Weights of a small self-supervised image encoder.
Model: arch shufflenet_v2, activation relu, depths [2, 5, 2].
Training: muon at rate 0.011, 5900 steps, batches of 256.
Rows from block 4 of a small self-supervised image encoder, named by matrix and row number. Rows with one number belong to one channel. Each number is 128 + 32 x the weight over its row's rms, rounded and kept within 0 to 255. All counts start at 0. Numbers have three digits each. After the name is the row's rms in percent of the matrix's.
After each channel's rows are labels from the 100 images, of 14848, where the channel reaches its highest value: "responds to" is what is common among them; "peak at" is the part of the image that holds the peak. Only what is clearly more common there than usual is listed. The data: rendered solids tumbling over patterned floors. In brackets: how many of the 100.
# p10: first pointwise conv (model.blocks.4.p1.0.weight, 72x72x1x1), inputs 0-71
# p20: second pointwise conv (model.blocks.4.p2.0.weight, 72x72x1x1, transposed), outputs 0-71

p10.12 111:098112152104141148168161117017143141142150171122117143149147128126108162135151121141142028108073119088159117168104138244156121119136127056146179140127128101128131104131149149129163127087131126147160126105135130124102
p20.12 115:119132123128117171098123141115121146190135127098138151112105067090074193112059089126133121099100138097136124096118100134207135060230131139123109116174069119142120129158127177121111153151127134134130112155198165131140
responds to: light from the left (51)
peak at: middle left (32)

p10.3 095:149104099114120161112144084136093178126183162147131131144114138126074132125131141133127126119171182113155109149163106130140090056232119147159094130095148179111126129156137149037125142139127089129143130117169137126226
p20.3 103:113139157136104119111148089110101102119146112163110158110156144098103116102150083133124099091110132133130108128233101128115115116155177129150131127113081039139051138107118185124156176142206127177127190110123156176138
responds to: white object (53); its colour: white (33)
peak at: top right (55)

p10.68 103:136110143126132155133124144102093114119120143150141172173073150148081183126137175133125087070136169112134107103122115107132176092179139131108172101175132121139125099173134180085159189181189094125083125052059109128140
p20.68 100:104145075107131131153130071125097092156135112194101133109129136099064186140095113120147140101105117139171132083196125130038137120153171136108102125145092078126113132142130136145113145209222113154149132094160130134130
responds to: white object (59); its colour: white (27); sphere (25)
peak at: top centre (50)

p10.27 116:111099128137125162183107139116138163130146131106104119156195114165146070114086128153133193116068120057157071128131180049155100156138122218145115143168140098150128154123147174113149133093128140143194130099139152129125
p20.27 117:105175139152132146184115143103127168218123135107132151090123082106084169078061122108106088103122115099153115111139076094182086082159101109093114095170125186137117114162119171122142171136163108129128157133198143100150
responds to: its colour: white (25)
peak at: top right (34); top centre (26)

p10.35 107:129076074092126136136147159152103098144127113179143024080116091093111074140125199136137117113121172119089094138094184109151177136121174149110118098067113178109129108180116158118109121133147087110066130115120101128142
p20.35 118:096141146161105206140148112125148152116111128058122112131147107139178175122153136120108121129128111154104118108102062112172114113104112107095112124062072179113139065138125127165132131116185117108108219194181108103165
responds to: chain link (35)
peak at: top right (39); top centre (25)

p10.23 085:191140245090071089122091160126095141091150189092147123115188123151133167135146130130119122073146115138139143105139161185117134080138202149114142117111178095084127126101117160119136123072109091115128128130126150129161
p20.23 112:182138141117122097166120112123227094089182147089133128115171135127110109136170135124135141127127140141102136115135102131149118149050088130127134120093117045174164205072139109176123119092068160145155173116102090131126
responds to: light from behind the scene (50)
peak at: middle left (55)

p10.8 106:133157111093161167134141131216114135091152170150127068081128110157161137133152097152077083215075154098098109116076156116112152120159142139138114097110139112126130100068107179151156116106149099109188127187172121125113
p20.8 095:185147130133125138130125167125153118085124127136161169100167177088155075119120131110136129110115125088096141168052082120148118118069085157156113116098185188151119077155141138132179141193056146124125158074092127163099
responds to: pink object (42)
peak at: top right (39); middle right (26)

p10.51 094:104165225100125105164104147125165109103105118127141104141126117146097108112113180105152122147105108100060121140099140082102083107134124159133041135144110088090124140106161114105132116244161144132113127149184106128167
p20.51 119:163139249095128144120157126122139126204130137147143101111158122106076128114091120103121111112107118116190117141151142106119112146051097108110186117117115069116121125127121143095132142222164143097090109149154157087160
responds to: light from the left (51)
peak at: bottom right (65); middle right (35)